{"dataset": "drawn branching plants", "horizontal_flip": false, "encoder_norm": "rmsnorm", "encoder_mlp_ratio": 2.67, "encoder_drop_path": 0.1, "encoder_conv_stem": false, "text_encoder_layers": 6, "text_encoder_parallel_block": false, "lr": 0.0041, "nesterov": true, "adamw_lr_other_params": 0.002}
Rows from block 5 of the image encoder of a small contrastive image-text model, named by matrix and row number. Rows with one number within an expert belong to one neuron, the router's apart. Each number is 500 + 50 x the weight over its row's rms, rounded and kept within 0 to 999. All counts start at 0. Numbers have three digits each.
After each expert's rows are labels from the 100 images, of 14848, where the router gives the expert most weight on average: "responds to" is what is common among them. Only what is clearly more common there than usual is listed. The data: drawn branching plants.
# router: slot weights (encoder.blocks.5.mlp.router.weight, 32x96, trained with AdamW), inputs 0-95
# gate: expert gate (encoder.blocks.5.mlp.gate, 16x16x96), inputs 0-95
# up: expert up (encoder.blocks.5.mlp.up, 16x16x96), inputs 0-95
# down: expert down (encoder.blocks.5.mlp.down, 16x96x16, transposed), outputs 0-95

# expert 3
router.6:461516521524622544567499486529542412545531524533465478416451427473452539457438584530464484500542564455452484434402438597561396567480450431569516450498415457489537502491522496553578569584522513535499488518564539505532477571512571565516478512518410436424498531551501498426538506515555438501
router.7:466503520564600542584515479552512420579565549559497460417426448467449487451462541492473516473525555468477519421429454577546411562494423456592501456519419471487549524481501468528597557589513470482499500524582491500550520528505558571555468481516431433375499543537527521452525479494580429530
gate.2:540557497444523550481485516399452526465424539461422548566440498488458410607427492532508409394525519459458575596429568509468469446526484537498518397509511474439476549475487476447546490486494517566421501449504590397493548471460477492474467467550479526488488459461432523427554551520464618517
up.2:543448427493444486485529492372509546447440481445402554494461483554498451557450504544500427446571557496499511614458525576510465436542488528509552415489523482386503499497528530534579481465471586537450519418389571515524574467509448518504465428522447517565478484488417462475574508485425577471
down.2:469527483508499459501503482568511466546542402528477505421542431474480585470439613456458528584567462487560503508489434482446552530389542510466497539461445604534517486424453533515474496558515574500467547601589392544476450479452548432580477488519520454509522545458546491460478509595542414420
responds to: two-way forks; narrow; pink blossoms

# expert 10
router.20:507499518541549467474468462476556550473580473459521499473529528457527549443451488493464549488517468527566505450452428524513541533548453473521503615411466416515419563443489530533567510600503621475524458559580463555528396588467527558519405472464400451418545525514512513429447461489523392520
router.21:502479526560535488442480474452567542477546462457528548500528511458501543425453502485532517491547464534596513438434404556502531528552493488529530603416451423524447556464497509541589507608479616466507451559561472524529429545466526532530394491451400460390553552519479469433458483533541407540
gate.1:447539563484485530494511328514570451451480533543519536449445470476577455418483493511558528514484462433542434443495544398422380523533452553562441481504519412531571477544502521477559532467559498533451476552598512428505562506516513443496549479494533482512421370552481578514503444492523495494
up.1:464483525505451520505441426543533469440516529570447421449488520434508422569470490524544563505535512551544480424405472415390385645520493585526435500518527499504467593472526440503535448477632476516485549508495532531498523515418476459475479493524542422485497403563525485459467483575512520556
down.1:566484498529498573525448484521580621560471376529476508521465480491611449484463487630539558567487561393468498518493402555544542494543485479552504453479525417466481492527461521502529485459497488495533430391422501498487564520469479467604536487461521460544522583561454405500437583505483500496
responds to: two-way forks; spreading

# expert 12
router.24:449463517564563412486492537511497452555525446525557352373442477513503499502443541491539558475538389455556497511441526479499510554545478444450508540559548618523609507452461511572500521530486519488487537548482514619443497523523497484505464483466452430454501461478557622460500476511532391552
router.25:432455518569532436508519499476511454580549471538572350368466436468484502488445549506535532505505400417553481521422527458515501547547449381474493513554522590533578501461436501518521544504475493503509515537537531590462532578501536519529453464527440457420499447474500589455540454487528401558
gate.6:520393472569416526538562531506525460464433456485480535537462427444486513529551501488461408505457542548517568520555524494519491431570469604440576554574529621485497506541487527523484492545417494444540515517499553595501543406534448438452421431592537543512435438489500487460528534488456595426
up.6:473389486509430498442496452431566512463514442471518511472397553381489490469437504524455436501513454501608529462469453550461509449559491548531566558571559555479552468553492502563494464550418619491515507533504518623486482428542506508469398474575534481439444392469443495486530504543532526529
down.6:564520510526565444549461562512531436516464462426476369546517476523475521553467478511510484461600489446493529457542522551562456525408580535492468501561534506406557535525405618501511514486511436493510548500499565393468590515557525541456496583438453487391566494547564495474488510574447495417
responds to: wide; two-way forks

# expert 2
router.4:459482540480580443573461519497598386456471459520442500503509460471557482533443605488462456564552535475466583436468613564521430569472550476554539569461506562548549538419483526553521557531466494443518545505530575507500557485542533497420473498471424422430585512554439509402507498511574467487
router.5:514492555488547467550464536528586427460460465529445523523523494516559468563504591504488461548579564469477593489507605573524497586494541483591564584464489592500526543414538544549544561503490498439510539489521586482519558489546545453439471495508410418448563556515391542398489459521577477493
gate.6:439561461457585542432469504521573534551521557463463397500441440437473564462467442537478530480454434526548623492453463403450483549429534493491430463500579538491531498425503435495519573528523506496580436438514554475501475472451460530512481404505524509509487430501560466514528602471447649510
up.6:527500477522545519502443534543400533513467472371528548473583597473516488446439566464426486486506575516560466541476502495543473476536545490351535575500499460490507440509464518487456415483530587550461564542485455536558520550479544465477517619538517579523604503464379487523467511590520451498
down.6:415488462479506576459489579556474581468523546494565400505492511619460550455427526503546523550468512495482441508534524540444514462523423423541563489405529517455527522428478388534466517433523526513493566451492455574403474544515552508572453423551472583515485400519530515578503582437538488451
responds to: bare; two-way forks; night

# expert 1
router.2:481461562543511424418519532526457473474525440491496490471490495489418483407609486502495582507468380592529476573435467514457540520548513426397480522575601459514454561528498495406509419522535521443499496514483450630444453520502442438568443532467477582565535503509561495489474443427497472503
router.3:527464552550495449462522535526471487477509428497480479440522533487446474444592505470482569516481385556531505583435488470448551529552498408352482527568594462513469528521477462416530420539519525452500504495443451627433420547508444446538451548443483609578568518507547506474497457439484470510
gate.2:523415518533554478555529420527545494433490582490535570441522581497536539539491522474580583406471500564534489528544476527500512497519535402473426624439477486634498438557524424497525491561537490552426462476568466524499425467525506497456441456517411587505528458406438534570524504479509481565
up.2:543466530528569452529497442478545486444459554488544611440500502505457518540528549469662541481518513559488490536516489503514501529530577370502435603421463460597487490508520482487560483478573508612442514469540466468511408474539542486465413443488377565533511505489436471560539512433475549508
down.2:472515567468525494524473562418513480527383476418480528502526555483458479478509541565526492523563541525487507528384502489521544544432525500484580463467508425460424525443502523486453431510493459611492449509418411540531533538448520486480564451543557571534460510339395485524599475577552534454
responds to: two-way forks; green leaves; wide

# expert 0
router.0:524441542514523447472563487525428554504539434454408384464483535507584524378444463509492556460527473525597490531412518468409518483494508478445501455562587452488452563422538530485426462516595538465450438525473498546475424529424480478561511560383534553461505468416531499507482453522510426522
router.1:510446551507517445459522476515402553523535429465406382466459535504602509385415439519503573478505467550591484526429499465405533485513480495438456467557581447486468553443536534468471471536583512460453439506481461541424444558425502466566501569414511550474504468423561458492484458507502449551
gate.2:485493457495579497526522484460535507436463428506458498376494508423526502456471499508552460537561449461547472551521521477527460507433441514605557530403479386523418528489452521538575549462418565569527493437413568511479455511474530455431547428457538466451449525410496551523447545521577396568
up.2:500480517513521443516517469460534504457469417506481495388497537407497530446477449514561485548586460417542462557544475478502456526470454508601566539404453378526426558512507511538559508480455567591514503455413544510482423512442510441441526438414497464456442504410498538531400544530570433545
down.2:589453419511506541504435519517509602502525552508491454552516440513512548499481404501500440517514479543515441504578481505584473497528473605409516497556554486574613509488524498536453454470458523551547517433428589465450542470569453466453426455403523573559425532546621465479507481409451502479
responds to: drooping

# expert 7
router.14:484479489515520541552509551545583389540499544569503466520468518509446481504582434423525534591394464526516518492525557525459457469499418532522406545539559524520412483582501375405460544540417460429587480455529547436540454476575508559473550463464470476469493454471511496559468527474609525550
router.15:468465484490502532536499562585547374574525484581480420525470525519502477472607459427512514585402460473494522471536576555486472472476440534511416565537529544493386507495492409440485537495397475418585457479512509434533499512544553532511566482494437505443469450465520476556487469455629537547
gate.6:404542461473549591538522511579468440593533520468577496518440556466448494559456439391473513474431434578552528535422498496509597519556528533546531538535575542448437525462512482480421494483557511394523533552438440465526482493486515516526552476513492492355517493527564499537415457491526566416
up.6:486515465554437484456498468421550540461547492564475466548477517429473479527397519509517492408488614481446422473526418539556390525483485460558606586402472468476470525492505476550599511501410551466408461490520517494569565478503466529454400450549415498452538485580516486480489511513408521526
down.6:535523481585447419476420547564377475475547525488488528429552463516532524484516505535491569539415476473474413466512582465458617449492367444466475459532508538558445493465549575451408430550556496474538502508552527501458506539446464486547508461454496604566525543568517526540558435528572453467
responds to: night; pink blossoms; two-way forks

# expert 13
router.26:535458484480486581476509581495507451461502516522431452387459496535551492473573563510523437569414473580477539521448542535521484543527382548467540476587570629572479525498462507444474496557451466451508461467441555592472550564519431475499450421575541477502441464521498573401434449487510458534
router.27:548463473487505561448503542500461427467490482536418428371464507530580481467553560509459449561474496587478540557468555511545483520542399588480556464590574612515473520532512497500506520523458485475501451493411530593441583583522411473521445467571557524518401489511501517403480434511553507495
gate.2:500538476549430502519526450540532498503515572572664470511497498534483532502516559573498473482480408544561533449541426577554539531501500470496507461525523500441587488515402526430426522571486430414513381506560448488528544475391508497559473517627499497491449490531465439534534577473416481471
up.2:441476427515535495544579590545529424442473540563484500534508540484450382513524490524516451577500566496476540505522616517523427494497547496517493543475565476534481564516382425534493526407459379490439493432507557539451542472533572436443562533472528532517461582455383507518502489441590512517
down.2:574499528546544537522515519440511524467571423359445466417526454505551550509537518550481480518519474509586510453610562519488490520451541619500573506588563480503594474517503480540500445563517504504550432520465497444436521452455439517486550493427508450567523416493524522484470443589590395437
responds to: night; three-way forks; wide; foliage: pink blossoms